python train.py --head_dim=16 --fused_qkv=true --qk_norm=false --max_precond_dim=1024
Rows from block 8, named by matrix and row number. Rows with one number belong to one attention dimension. Each number is 128 + 24 x the weight over its row's rms, rounded and kept within 0 to 255. All counts start at 0. Numbers have three digits each. After the name is the row's rms in percent of the matrix's.
# q: attention query, key and value (stacked) (model.blocks.8.attn.qkv.weight, 480x160, the q third), inputs 0-159
# k: attention query, key and value (stacked) (model.blocks.8.attn.qkv.weight, 480x160, the k third), inputs 0-159
q.28 098:098148133119165094145150111132129176191137094125170124160121118094111152153103114142119111112090101093153155129106136122148174128149161123104128124129110110133166109133158172139115109112109162119097099152080082115120131124141148124112148093145135093072133141121095123118101139138146194114143070171117123155164144164145111159098130158121100121121116080119127113134110129128133120071144145134116157106125151088145145152139127106100136132118101125109123158107098100150131143137145103
k.28 100:065154146113161124117140109136128067129140130155107121145142101101129147174120113171128121116089144129081100098102148108116116108135146141141155171105121103169143098113129155180178110112136106120116127145128071112154131140151098083143158125123117139132127160105104116121143121137169123149130103105099136109142156143097116142082143097138129142147122155094096127104154161093143149120112116142144139079117121149112085107137149130155084119141164108154101082150151128123154181151124116
q.29 094:129116153119142084113124135131139149193124150171096151113143133115132107136130168073120144119105113121153137195126156163142136132128128159095133135142126119150121123114129162144098133100144114138101114131095074133104115178135143123117131124157132130089119127110145112141116139161177121146139077130108160128137108162095149112117118090112105109141140076183120175147148152134097104114101167114156118157146144122101126160148081115174090145099103084099135147109135135129107119113090126
k.29 090:121148127149084151075120099124099107085096077175117141147134154118106140142142105131133103129098144159099119112140088116152123172138131092161116091092141097123135116144111133134128127161123162131108116150100123136117161112131114110152132086153103086174127124134142126152146121088102126112175139133144113147117139086134093106113145099162177137112138127129082130117136131102096091122101112152124120115151118128181106132102125135154157137122108165100121103086132100113145213116150122
q.30 107:076149125170163140161135132198118115137163152134157119090139118139177149083140125140169101131125174119140120143101160139145105125143097115132126146137123155105116108116104119154141099138120123156096110128139135140097102185147115150108100118138159155113128164114143105138141150129125085090107119138149097106170119144140097126168105109137136104138142125165107137127117112154090105160117175077129153138136140112147122116113144097113161159166125116124144077144094079093168133108107115
k.30 109:100140160151177103155146143163080096112133115154125146106153154116140131123133139102112081144121106128130143116138143090127132163087106149100093137114147148106119228143116114113159163135179156167170139106149116101099172154149154121163106118163116127117119115120112125149126071107127121139116107110107142104123155073103104117104140119116118117117100150148112144163151112151116138149110086173151144124126131090119141074137137124136138122138134158122096135121165134126141119137142089
q.31 075:081130108144140148124116130118172104149087129163137136114117104156153144107124118154139143139090139097148143121072152093126078140168135144155130188128136115136162089138089189181144087148140137131117152141105111140128114150145112125114156167123122113118097130127107139132092152132121128103118124170168140118125150128153125114083103125124105125116125103170096116149144093176081092105098163142142103162171096110137110140118110075125160140114133141169133123095110134146114144140106124
k.31 074:122147106136151150121191084139082113108123178152134145136167132123133152130125129112129096124144119156092113145116108139124156138133144116121155112077161109097113130169126150161153147115133130119094147131116137133126106116165125077115140118100125182165086138130125134131154117091141111138103111078119144111100154092091113126087101135153148139113133159102102137151137146115145115145122141161153151136159099131106138122150189090148139116139139158169135145074144128120189122132154187
q.32 087:082118129103132117141141121177107111163119126114109157115108117150126154181112134115129139143140138151133124122131124102114139131161123138136128136161153146111110088165138154099148152128163160158146062144097114111103142144119110157109141121112129141125102106098156126134109121116096168131169103157098166079116091143112137114136105084096118154136149119121157107163138101146074165157117158100171204102170100136140112131119146142117098112137097147155123091117089089127134114158126113
k.32 090:112132170093137143095124109142112064133178158137079155141083140146104112129149110112115139138133186136113136125126121169113127124143166131129159151158134155138107116098130129122096127098106134136143167131140128137145101105116119084099122116133148133117117134136170099152104154149149148185124042142113167163178117177162118089105137158120103133121116137170136133125149135135121119115137116097141117150080128136114152129151116157144118143123170130127150126160116120170097084133098122
q.33 105:127129140130166149127114176133135100125105126103125097103091117091112105119146122104141078144138125124114119135071197134127118136105094161133122137119100113146132130113143139082149112133121099093107120116120133142145109120123132155098157135100140149103133109130124114110105125148133108109144116165102157113069076130101126108159164130100146112104141132159171134085104117137158126096092094119102076100162119085126112060121155078116081097103135098119097119116113145131160141110129142
k.33 106:178127126092073132144083114135118080121138187144139134108142169078127150130148113146107173126121117164157100073177090115126110131126159121112103131120115100117098105105137099138091100134120108150085136126121147115110140096114115148119147126136098115145128146093141132120106098132158141114143113085156157105085149112182151111117106141108162142141118133104127126140138110104094138150161116150110092162097158160171120119129137093145119156149121140131101100128088121130114115080168121
q.34 102:070183115137133116148139150163135118100109122110108114088157190171117153156112094116118145119138135108103132136113128118109129152153090102124127149123128163094120140080168142120095148098128102203118113124150110100091124087126154140114131151138137127092138108091182151109129153109126146122141084149150113110113123107127162159146120116139097153094172126118140131117141146153124159158152110125111118114102089177146121100122140145115148104136100082097120115089161140098115139150131113
k.34 094:138112120096134114165121112113139136153120104121118084131130161109123139119175105077120105120138119128107123088100102083100138166131088125164147122099118142126147150085138082159122141129102110128141166145141114155139125115139078120107108124092078137141080143114127110110119119087130141134167120148135128131120073100104107114164166131110139112121121148146153138128164159161126085114152151140126116131147152180134140074125094128093134148153170175136178097102094110135123121105089110
q.35 094:134134103116086191141160144152140134133141148129090135162113109118116105144142178137090151176114112127190129145157168100112104120128115095121131169127072129134144134152108101129121143137098126099131158106132136118180138094141097109117105129114076118096129138135133138145132137131172141109119143102159098124130170114123150145140147118125114138105097114171161088079125126110152152097154133135112108178129130154163104128131158119110167143103142087168165159157136140165097111123140147
k.35 092:115161157135159146104110135130153145121150141179082110116155111107151156134130133127141073180106136146140140132136073121144086189120128113138104133145128094138110074194118097140124100129144110105089110139071133092114114147101176136149139128183113116129098091094111157124135109108139111107165158125154111106156142135123142124162068142106149096123126092088128174116122103105140125170134158128127144145104144126144141105148154107131131136136104139102100118116124114112126141114126134
q.36 119:132081140138176099083116124150159112087120153144162121104158113134143138103153113125197096130137103163081099104134132137162137099132137150169122135130118074108150121104101132179153105119102167097118160140111160139122133139148124106188068105146175146086159176145104138126128094095113134122134097137103098135109104147132088157132142148130116105133146121141123092107158141133154104141115126121137121142083152122116159171128112127145127149129126092124149123135112162127115152106114136
k.36 116:112129100188144134159155117134152121162088114156134139124066167158110140149101144196092115107100117118134155144127125097096081089111096113118131129116185133094135146146099164137104137117153112161132122132119135158124149143152112130119133137153156139119146126117152159140127112145124130113148162132107140119117109090091150158118137090149077176110115163099137135108173135140122152094110105138129118159162115096115103085145125118092116120136115106091113172080142108112152132124118093
q.37 097:146154098121117125140120141116104123141105123159134184120070133140150113155084148118147148128138150154119166114155128113098121141097173123112107112106145164106170127139155153117115150130099117159140085108080113137139109151125121161076165099134125129126085109108133151078129139108131088163160143126154132119169134126109163110130159123142095159088113075134125104114106131128133134113103168175146128113136117099126156131102130107126100134177120174163135112101116082097127093105100101
k.37 096:089160154132136110106117161180117104101140123131117117145134137125162100111136113090151149128169154113116118081116131181147163125144163121145112157143075110173140104148121134145141139113097108095110151126101170156108142143136136154122153100148106088125145153151185111090145143165145152127085076128147157104108137123138155141141132105172145093111156089117099104106139105098108124110117119132143110106095168118140128113128132101113117127169116100186087136135161093147111122140126148
q.38 100:135141139138167148095090108085071141143112154160113146128135156151132148114107148153132126110134145134095122094124110167168121122105130123165131126112132109158118122078099137128112112102153143090122142102163124130136088073099118135147136147110122141124132168166121089144131153112106141104137136119104124132121131109122174163119135155138118073146083098162100180155127126103162105132174097153077129148119146140145151158141130106136152166143142110150114172121111118103082122073120093
k.38 094:089106105140147132117150149162151177133137091140127118134106129105119132149134122133135140125112058150087134150077144089165111110126076105145100137118171128155108097127123146102145137135145128108095120155114140129121123109130106144157192146133131084129101091117114112110160140128107098089152147132115157145126140098117105155133102109125189136162092143130102133121117115106110114132125151154099129100171120103154082107105127149164115146113118136124110081094146168142188162146114156
q.39 100:130115103104147125141116108082095126116158150105117130139138116165143116129170114157136167132118107138142157114126121105139177114132120102068077180141111107111121123149133110136120095107125156097112097126107134136114069147170117122130155116134145120126100119117141130107111157122125194171200139112138134157126110132131146139166112166119102170106105128125149107107147120085112150150147140109143127164149121171098128149145095138155106163098114087138105122178116110155127180108113144
k.39 100:087141116164150137117125128115149150120100169182131142114121110139178160124119148102139108174138171146111134138112118146132080098152146113120188114111158126170116101123105103177101132164106121106104143133131121134138137142126125125146113133085166143113131135174101137113097150139142106095150157093105081150105180162102104155109109146132102151136084161134105116154093133088137126078153148132134100139124116108084134139111161164112092138066123135141136125124137112129106140136111111
q.40 101:084093145108103152110168121132177121089147161087142086145124123096111092139113112107130154172126119115177125127167139106074135102111118120081095148089113127146165120124083119113112143123134137140150151139085143104126121090106134084102078101119127103129111149096117167144139133105156113089121112119124082112163111167122124119113134119131087161079149135122146099124130109163122136128124134130139104124110150100145179114108098124134124120151124144109160105168142141075149128104110154
k.40 103:063125107127139145146141116104164128144104102130089160099143099134164126131116137149133092147109164096111111152134103126141155125095132120126127117128136140130100099167105155120101138150126124181181157108110108119113106110172087132126114115150132133106137162127142154110116147096144152147086103101150126121092132110087134139156060059123111140098153122084132157145123141146156139150111096152118113151127156128126185111171106130091138098124113118120144113151109074126122140123110083
q.41 107:108169144141136129124097165084087161146138133148106154153122119172157134143090108129105159158144154127137168094134103115124125172129150122132093124156095137121133134145128102137107147127076102110140100085116139109116096135106111123134140162144166109128113092148160136116112148147127087141179106133122160140148112100084171166158105124097090139150083137141093135155097105107146146117149117123149165151089122134102105136130113120098100129140110168138108112081138076083121125126126087
k.41 109:136133166083107127109137133168112149137128144142069161144085132138105095150166084132161112141146084108157123139099133120093119113146079096150102153149091099133177102113103122129161115097132095068110150119146169146120154111140151091134163137152138099117123123097125140097138144141140110106076109147113157139155104125102118106141153090144189086131147131128105122116110106096137117147158134138137097080129140121099130121099136125167087154125145131160116130120129119107130090140148133
q.42 100:101105131127087115124134083110076136158145141121119093130121108083116084099160073103104167110152088142119137115121133100134132142141153098061116125130121120090112088129138145140122122120136121144180107163108120118115179133118139104120123130142131106163106141081143143129138100130140155100131119117163049121100157112138121121057116120150128108155128128165122099125148108126098095109178099118128138125139131096102104134164130141138123114113138144137126123168088138151108122082128149
k.42 106:113111141132141119141142138095110147097128103090140149127118122127089110120098161123138075113139150082087132178107103137114143140113142110078139131107175159150106093119166153129176145140160124132133130128106122061114128121130141120102071138065148176143136112150128124157117137088137088132163144144122106139114151177088122114115142137120097112109144108100120124144100099138140065138090127075171141116154128129096147165115152115131140148096128134085126150133123130151145124124131131
q.43 100:142176158150136176120100140134159150166114086173105183153116122122126139089122119093090121110175152128136133131140143121134121167118110152139149093150094125129163156125112118116152154148160124140144118111131170093136161114117111164116164135107130146136133148151140140107141064163114109130144100163121143119103137129120137178101141094143144086154109110134118134139071151148145142071123095142120105118106110079154079127134138102107137098121117159147132124084136113108153147156159120
k.43 098:187111143092107112119110162133127110127139126104094148118114151113118087134155087119144170103120080129077124129120137120125179138182123129134085134104056104121139134114118125070135103082157115134135098152143167098126144114114124146132175101112098115148128086085148123127120100162114116168097145133107163114140115108126134097120114093124161125128162113136124158125138111092166134156131110121112129088130127174129163103082130126111117129147115159127132136129091163120146098143152141
q.44 104:100158128081122124117130178107123113136169061133067169122152121168092148140149129158085129086121099119126143105083150136136147124107163101130150093151133128135136127143113147155148160133173097148109151141089103126113141161118132124128139112138168162151135154117147089135122156136125161155153107154183118137157124126151126139126115069157141122132137138118111136150127200137116150126144147117163153095161105121128098134129117104123085121142141150115170116093116123151135093157131125
k.44 102:163134119145127155114158142156153179152149107148142119115121140113177140151098137132121135098190121133121132150155102085093141115152116156157123109151148150110151118130125155103139136105119104113110090159142125148134138155136157159150119112106144132147119078105153096126128118175118124153136142130135138163111108202140156105121193087109083103129130121171130119158130123141120151119113126119113112128159100124050129080148131097150109089114151113116135149120127096115131072140102126
q.45 109:144121156141154163141102124134131133107150145131142124141127143136181182125154180099143147156167176080131141103158147098151111116127106101158118145112083159149133167149090131078104163165095136156144121105124160102142135115098143102137134125168110130159132133101131144109120099131142134164095143139099102118127143172064149117169135130122104168165127162153086108106100109094124152136131114154102129138084126122091148111106155101110137116126097140112136146138102097113128107123146104
k.45 118:155133111119128151091103084165160151097165141146110129150122129132182067118176093147128162134099094125148129134148141119148093159095114121138131124125083145136105133137103093124118141127143127154153116076079134121120119127135119140136149108163094157106103161132114110135127139144111157119092134146112166115128108104094114094168081098124194115123172139096150197133120131131134129124177129129170180103109137118135106161133134143137150145143097150132128120141111138149161127153131143
q.46 082:126156091141099148063095083141169100178116130127155112110124140093094122139163138159098114102121161146088116129157104116092094096090129114116151102120129137124101101105153081133196137057137126147140135134167125148147163089123138113121133108156109138130128156151134124136150118119132114130142139121134079141136136128176142122083133110145097124121095129119133102112098148089106103087126145136144122148143124142162068135166148156105162138141134133144144116146138130176129127141137127
k.46 093:132149119139135111145136129114098124105124112128117107132130139112144125134129129132098127139119113138087141155104115108122155118147129155140187118103116150180120128088132110129139097110118144134144103149129155132164131170096181127145062130098196131126135083107127144155131105157082088168150091153094098152162107122083133121119160121116110119159144171166107123134167156141166099087085112128120168095174084144154150139118110142121145137112149100125123149123163159162135114149120140
q.47 099:096127143114061148083094083145094098099141146134102167184126111080132100162194126110106173107144113140149127136144134095110125134177135106104127129126100127111121125128142085130120125139114142164110112158113154089138143100123130059122121131132091138127122137105121125113132116081132119154135111118103088120141140127128124112105108089111133139133106123115144053112135151097133116157154109171145135091113115130154161121152141143165160159100158104132146148124130134146117093142131156
k.47 101:133150139180158128103150143151130079109102093147104136143116125153122117118129153138154147160111152144113107145139084103130112169097125131133178092093171136115132132154148113137113178091070147118123140128114129126078095156114128125121112146124126108143120136141109127154101121089154138120176164129112136122156128128108076144134113113143135133102142140094156178117135092122124118120129147117171177138078103063095087122105097161134127120154124115111107142107151098144088114157141160
q.48 095:159157124152107161157134089113138098144144149126138100134157118065105141113115145147126139136150167126127157143137097116123115131062119124135160117149151153109138141171109095151095114124119184129122103145133092126123144132169144130122092153131108094113142102131161127112141131141139105098151149124149182111131132122139168158153148157103130154157091114133119167122146107121108166062100119181144159103138140131103106193100109087104153108146116157109106154139140133105121125124098161
k.48 090:080137077110132121164119184145122091111134176144149108134122110108136121176114154109105157125082103134113125142136173128137154162140151134180123131175135165138167124066158123078119138141119125185122125114157125128140098136122107116133079130148138108158131081134130118145186123156128155161124125163134122149121135118109097071099136144119169157145121107150124154080140170100104161117127118123100120114162162111121118120137106158132129129118131109111119146127132126152141119172149137
q.49 081:118074118115143157079098162130095107120162111137121165147162137175150086129095135165135095164076139080115104093112143133125116096182133164138083142143119107186125146115157155109134107145121138114123144128143150161152102112138119151143118149137142148171099129175138078158137142133141156155114129108142142137129137103106146134133108111138110129124144114134151135096127111151107085147109089092135089134121079088122141106126076114152133152144173149148123118110156143104130122120132104
k.49 075:176132187143107168095132148150144179146119091145110137117160127133131115088096124125142111135103157099110144108094070139111146132118129134114143161101130133130117122165120134173127163154142112076146147152100157079117121129104141106144164116115107124143147138102149095118094118160106136126106131138137163095129162137123148190118132117124090122137120116106082088143134159119087118139154151146141158129103125113142124094134156144125097115165160176167138114128118136080086113094149114
q.50 111:160164126121122116152141162104121139119156121122133125131102121151132156160129100115114139129122146097156146129122165114100078149132095089123087129166130150130171152135118129110122123102133158120155133137141140136120124108109140178069099183136111151146153135119136133148099127140118105098115084121136113122141109132128158121135129141064101095153118170155166149133101090156144155168122139128161148130152146112149119079149081149124145087150117095135107115090191135164131153146187096
k.50 107:147146097141133084124154159122127088141102173136105158127178116141091147102141152150132174147110148108114104169121081113159191123121113131151168159141108140103183087114130101109121131115119114107126101124135164147111140141112126148108105110117119102143123168158163143198163144123137116142162160155136151139126182092116109149097157132139140118119138148162084116108162153125129131113156094110103134117145123159156120138097114109118135171083106146134122131133139156123108166144128131
q.51 103:107132156118104130128146111168156131121149127123116126131176110152128127112149132100145101126132127142176093096079079140100143103167121140138132163134131117136100090134097137102172142136181104067151126120119133118116137101108155137140117108128123138112131125173136133123101145127152131108089145170144104133121157156133116117081129146188093122152160144123127131114142086137093096139115160100145132096090149113127140122124143121112112184142090122130069091130074099106174149103158133
k.51 097:157135137112069175063132116164148154141120125142110099130089153131154129152145119147168148108116112111151130099171146134105083114099133149105069096130116118148093127142118130139146129103158154168135177133127113114145133121110161165159144156131125167087086173088109139125159136136148090117088122094138123117163092116122107122149129137149152127154136107172142112103082147134121134094138124144138130118168130141122153147135119094120125115136119137171132088153098079121101110090129130
q.52 118:154131123110120119098122182117107153106103134111092101151125150120148108152138141100136138156064104143108115139179151148134104120123111132146121129177096120118155147147130117094119117093110091127173105129151122145138153142158083164088130152122144141146143108140124102138120115152162117112110096088127166095127112098114153104169105105097106109088111106156178134128115186105129155127137111147146088193106096159102125122097102123130147106118141128131152132106177152145171145119117123
k.52 121:168148147109151119163146174121106108134119124122115127168152137134102163061088124123124152145109147104130166118086100103142146178134117123121179121144152139162151088120093120137098137145122081112159158164099194131113125150097128133111103148104133085133119113148177092160113124141136118128131135152143133143111154092105111137109112130114133128172117119081120148135154125116102133114142119153150131152127152143142117119112107173103093169136136112146118150085191160103149158118125132
q.53 090:161167132125122143155144131085092166109111161110115099115121141098126152109135133157154163129134117138110107143132153145115119087116137147107144160120133141111126112128145159117099128114148170086084112158151107095133128106112175129121146152096180136099132135117109167166100124120102136199125116151148129065177134153130158101102128098117098118097114133105130103153126095106173137094104136155136147113133174136089129142126133136153090129121140145122157126139138155069128110070138137
k.53 095:136072155142156158146130097101142131097124116131140109151137096116140107145126100130132155117144132162106130110141093158184107128148141136119109113119122102085082153144125128120093112132146136141159148123108130160176129074164132110132131111102118141164150125099116131177161111172136136129100119138143104158135119112111140178167157104139055145117156087118134145118180097119131149137087092148168133138090109105145143155131148105104138102108153147098171122174142132143125164112109132
q.54 091:196178097153108080112130134143148157119133096142133108171121115124162090114133138154125127132148120147178135139131161146126167157115129124150157116108082133124097163128150150147127139104121176098119146147104149093130121120135162151141136147141180103114130122096073094148134117128115129121147093077114132156149154063123125110109145151142114112138108149137111108100114103097159143095130163144061118115140114150138132152156153107125104121153115113143159112090087149117151139142158141
k.54 089:119182109080165103159113100106149117074084161144154117167133156160140106115149126121126107134148127155111161119138112126166129133139125107153143158118159098151110103135119135133111122091168113107166096127094132106117133099152136109134143091148153141101100170091140159122084098162134125119085141108124156107121122104124109151121138114148124078107170188127129118143123130088139105108145125128106132122108158138133157143126094127145153090113131098131159132090127117165158117187088100
q.55 091:087160162106124113131156151117127130100128153142117118119149119105128169149128152125130121167113122135161144108081126090146130159154148080127128102159118160115168115178130148095150111152109131102129138151158140112101111127120114104118111060165124170092106085161139116110131129116151116147147110106133107124150145139189174130106143120135097185142170131128147103161109112099088118131100158106175124115144125123129147185135094139109122130144149138138089160151131172145130146113119091
k.55 075:115151120102086147134102089145122145149146188136126109124131166114103111157098098169101165098107131179146120152104111084123144115105138081131126125107082109117126100139163129177166152112103127164120135143131117162129103145132135114109137117151115146106119142131120132146162171122121130161100178134121152096107123165099107134132149118155132159134134107141105102150131158140139137077127181143136175103146113086158171121085134128103146154133116121114158141092172140112080121132145147
q.56 090:116139095088133170112126107150151112097155141132189165151155106138154148143116122164143101095155162096159139130111103168118147125145160118134165134108149140112125097137134153128135133146145112106151119117082116109107114120136131123170110111135127144109149156137122129069103124126162123103148115170110106148072143167171104078102089129181080156151136134100085156119154106141102127129104125130127173130085130091133149140129142129142144149126111120117114112163092090107111174130151131
k.56 098:112116095146108161078148099154102125154128126158132170127118125114156121127113129121113176117129126169140100089123152173104137133111145124118066139139134143128110148132112131148197102137103134145125142155137110138168137078153150136155138124150134178090124119121095116055155179140108153143125097105092118138174131174166127127126105131126162133120117120168087132115111108115154155123109130128114117098144090152150163098134107116114147113111103139132118117127085101121164138119167097
q.57 089:093118143163105121089140124145151136104125108160133126123077124164151098155132140109105135160108102100126091139167158126103082126105120149102129109127164127123137103127136102067105107127132129141133171150110133168130126165139149146117142131120124157142148121121154131113118143146114098072161103129135165109160112159136138162158119104107112128098101152139167134137096181151156117146116104147153144123171098096125105051091121128131126128135159122135135121135171152160178147176156109
k.57 096:134146143129101107120168152134150142095134166111093139139164107162127152106098145134113145122135100123096123177074106109157161166117156130124157135128148156124156107129111129123099127144115090127132098140103141134091098119110089133090131125104114122149094126130146077164126166089110132139122096135114155100121140086112145150130088145115125099148099145116103096140161111124145100152163110088128142122146126137136096077120120152143106167159132145161106152049110169118093159150159113
q.58 093:106119130136141134133121123128128122148123136138132148138080168086159121101177149151139157125121142126132112135123120114153136152093126118154138131114049138109138131141110139126093098094118133104160171085106087145147150134125119109163144145110116157147078183109067163092154151142144159100111119123143109154132131146102112113128119135133117168089098097136118101144121156158103151109091136118116140107122139137113133129126131087080171151122146104095125120151077121154127163159140058
k.58 097:109153113121161140091141142160061106136122135147127157102113126156144127140162085132111124180136097156095152102121147137139143165127127118142108147133134153125171119093122112112141111168084144145120107100100139098154100092129110114121085109142122087133094081116085101098118175129111114113100092121105145136139080088135149096163107121109149099156136121116097186136128121124135068159116124114121131113130161152144144125142093165121151120139175139123104104120154137117126168145153142
q.59 111:072123134120127172134194116084130117102151134117145136098183110162134127163092140129147123134169135132135134087095118107117162100132135119141149114093144144130131076117130140092158111164162121101112110125122108125118127134150111103149148096120153118127114097135172122150120127118160137099121145176121113103099137187151118127111110114129076132178141156132121067147134100146093123156092117093141159129105150093116146159108140139142106147141093142125102113149114089098135145136082147
k.59 107:151100144169095143098148120152132162118146150114111147098100103140118116165126126113116125089135143173169131123163135145115095128110132118115113097135115134145090150145139128127133084092158148141111123143146074114138113086147140148159163155150111156103140120126117130126112135158125131134125143116146094141162128146094118186142161175151124124109115109161114098117105144135139177059110130131133130170152085087127095164100170096121121092147125140096132140127085106141088090098122165
q.60 090:100139155150135100164144121127102160157121115174150135132066128099108112110153117138156159152147174121158144145092100159118150152153102133125187104136150178129106123149128147128104125162106126108115099127097152143125122103143157136135100122129112171129118114136137100169138137121127146138140133109120096174150149125118107086132160144123151106104160085154133136095089124134105124094113170162126131101130148088105115099087106135134106168073127093109128145099110144137127073137165094
k.60 092:111142110130114105134111164113169128105132146127151118132130135162142088145122135131138104180125125143148098136135117129187110162098116138128153141107167106132102100160108152131130138168161134149143121180081077109164154134161141139162137160135136157134113149086107102158134160103098095079132142146134147094128115079137139103125107118106117127110189105148146129135182144164125092148139090105142142111144139138130130186126132124158166130137135109143100096127176136156138110120098090
q.61 107:171094124133122102129095144105138127134127079128107120108065180144142129138145139141111152120108125132132134148159115105130099098117111133124114094155098101104109136154158099138109071142108146125141114126118147159130159149137116146109151149119118161175137120135147152129126094102110051100116102097130157156167113086134145118168127089113178130118136118164137163113125150149149147123138121164139103147161109181141116106111104138120170155132144126184154145105168139161123147143162151
k.61 112:106129142079158086136122151098131068112140124124131130147184115171111154131098126070128131166123129095148148126085096098111140156139094145106151135092153131142163111114131113145090145124090108111115148117106153147065113199087104117112098130120117096149137152149186134144109092129110132131136131163128138166077137128113117092110104130126139138152117119108129121121167125115113107137129113127124152120122144165122107119110078149169143172138149126108118155106165137110141135112125151
q.62 085:093088152140107128126143129084132150110120113101130146107087149155115096186142172140162147149124143145113128125115086137089128068111115124101103130136159145120102085134118140095137058134136140130160111141183123169145149152130115129110109125140097153123113127099146126119150131142124089121130110103151107125119123122180135131130129098129112131146131117173153074138121164164138129122185159125165094120160126135088141112093095144115099109117135163116093103145157146160100103163113114
k.62 097:107106133154101149139149175096194147097115144135150158104120123116133145159130119123127148122127109163158138162105097105106137149122108081112123127071149164121116133129133115143073141140133098108139132118069120117101103104124112129139121139068145142157130133087143081131130125108142145130148135129138138141121135137109119170150089143126161189140145093141119081157165145129138109118111107091128136127159111107140124129141114166120145123179136096062115145083118157126071120139127143
q.63 093:122148127172099123159119126114062098107145137135110100174099165131151148121124110106140116124147131102135150103119095114119147133120161109137159136090153191103113077143110110155152151132110145135142156138120159139166138096114118127183141132125119113131176139097134111128135130130136142169160145119108149140125151112141115139144127185193162129113152143105117123102147138137126140093134152109114150111122109068128123162130119153120125111155136153123124170170093129093050092136118123
k.63 089:082099124152141097155127095133164133109124136114162102135100097117117103115118114116140105116130102126116130123162175149123094104112161130121130121185108130136099179107111192096108165144149137140136135144156091136153150118171129124166119119098179162111099130105077125144131128125128116123106109176115077148124105134152151118170149141108088156121131138184150138132108138107102097159169098140144155105115153111122124131145119141104161122151116098113090119166118129135145099130084160
q.64 110:134136095153123159167132159097132095110185111098153088113078112122114109118144143171145118129086105122099139125143147124133134161082100130117088144120100156104133180178166106109093113145155130131089108178141129126085104114113132124112143109085151130141128121098135126156126085095138106097142135104137158111140100113115139105139156120078150136092132124143172124140129157135191164093162115131160124141124119131167093155117134112123132125154128163136127138095109114163125131149115153
k.64 105:109158141094135108152141113097127144143113132155103066105127165129170163104137101151119134145159172141100110110094123161140143131155126119110163137105127133111169084099139140130148143098095155146153096129177179143159163131095097120134119154179133125100130110122125157098105097160135128134103148122127087134122137172156158121147151156144116121091105142113136172161105079118122135141145120152120089111126173159156159123162127105120099139120153105157167160145126133123146130097092135
q.65 110:129168152162178140135147124120090123094118115126140128100106114113099136119116102163145120128080105147085124145065097125068120114113115169129167111124147149116125181142112115165122129135113141102115112095166150098124163097089159127141134171126154129092146128100157141138147111120135095144135134135140127091159142121154097098118141127155125091097086104123128165122115097176139146068123130089121116140090134134151125142147170140116129157165142148116128133116137088133090122139164159
k.65 109:117124164106112097108128153121141155164139164123157101099131135151140122138162123124063139152150159143182084150114114166122147118125102123089118146143127144086117103111090114118130141140118127145188124114148126156166134160141101118144146126130116123119119139139092113135145104159176160148149124125138099159066087086134113131138070101103104103103114129119129160160112138123118099154094102132143140170178134119099115192128110107119102159122129122157142137129096097165114126101130137
q.66 099:117150176129094093165111148112130089120147117144136119099083136130181163168176121183170084154131123114121140121164126099127163141122143115114113145129093133121151152151140110134090131126110103133123123131135075112093131073098167126124121088114156146103102108151152119145136096149152135110118143072152139113151141154143117099133114125086150106126151146155110158119176157153164144133164115133086154109104135142111123126156137164133127106143109129125138139128178160137101108148117087
k.66 095:071127149069117121098115092138133124121123143139147094087136116111117081069126124162104125120146189112125124174146151155143092082143149120107148103149143119107167079136114163116130106106117115149139121140150134137123108172160132123145125102129150100115148141142114126148125129113127122107111118147123112093117109181115127133145087102148122156114114138137076142136123139112096125119113167072093077080144134122146134163139137126167107134101145117105165148169101104113111099140086117
q.67 091:096116133102137099141137119135096095119099129143140161143142163099161161096151150148148103178138120132166130120093116158140130141157148109137119120126160148129173116137100122164147114170145166113125130124082124122130102085101147132123143112109153157143136141122159107149132102093159102150103147055136151166152152134113140106117124123126143131127104145178126136118164100148117118180152135112102147063142111102116120135128136145126124154140191083193167116132147147118126138132149167
k.67 074:149169118105170153119149094157140137157162146126132153164119154129164092125146141135171114137080184163106126155160163150098173110141161124093157133140127139119131118120122173118125139117142133142154119133145139124100114154155147126084114125116118111113140155086117124145137115133110136142136119170137100114130124124126089196119076117126114109128128126114116192197100168123120157102102091117164143152125117135111116150105111085085126160130099113150174143143137112113106146120131105
q.68 082:155160098089142162143133142110138168132123086168146144108065136142147163136127152106159118126092129141113136144146117096125112071093128110116126146132125161123148112128139150127120134106159130146133120139125088135171108137103128101082118119135141181105080106110149100121159133147140125070107152163104126136115164159144129149125132167107090120081148165173133115136134124131146175110131130153164163167106143104161114133166144095159106105112103095171108126134119124151127107089107124
k.68 077:176074105082118140107091110147149149123096141175123144087178095114052124155131128151130145139168144120113147185097101106171143143096127146091099141159141126120134127174143079180142126117077128129156141129107131138106138119110115110147118087170136118136123150143156128108128139142136106117140124091124143152185129098143156107098109139140153143100120146133135120127114128147100159120101171130135152125126116149153138126135157109135110141110171106137144138136154145108135152173104120
q.69 110:140111131108086090182151124121114092138114140133162130141150116124096096150139130129147133134155090124115180094111111187152119126105107135123143093143158154138148077142152102130106156156107138140132130168151127127153119095129118122131147115117106109167186098124147102176108118088133113111106132100087133139116139162160097110133120174135132158155093151144132117088135160139147127183136121122142105098106121144113138118090099163161131118132152109116138104147082135084116119163082168
k.69 112:115142110130118123168124133127127103073160161095119125112122061116134168115117125118131103161124170118109125130165142117122136134155158105164123113131142094104128120153137162104101131122162137140094160187091136116108152114121153178117114108146109161123158113057105150115089094125132098132090137134117094113138143185116126140054140118150121130137161151094104178141149095124132112137121103149121133143144139113135149088155168125136126150119085131110106104130142106138139115102163149
q.70 100:135145138119143149142135151135095125166125098134107121123125115136130114166142105142085111097110085128120148101131137085138150154115127143135112092100136122103134182140133117124143178155140103148167103085119110105118113148113139128128104078109134074098144194151118120185129124117150083117113133173130118135113132145199121115118116110157109134140080114147059143161134144113131160107130092131176155113123110155115102130113129118104166101150098151120160111099129152134150148107125103
k.70 105:142132119127117131145145203116117164120152142107162085132151101124142142116171107122129171114146161092128103165148169142155128178133086104155127148123106141114107054123162132140145093166115089126123121156119118073137184131102117137166137142132123159139120132136145119138129105129153112091131101125135134122115148154130114089154175141152084133091122109149114139103102103159172142137140151116086115121101128128158133150126092104135159087101115132117107120131118115117161109098147165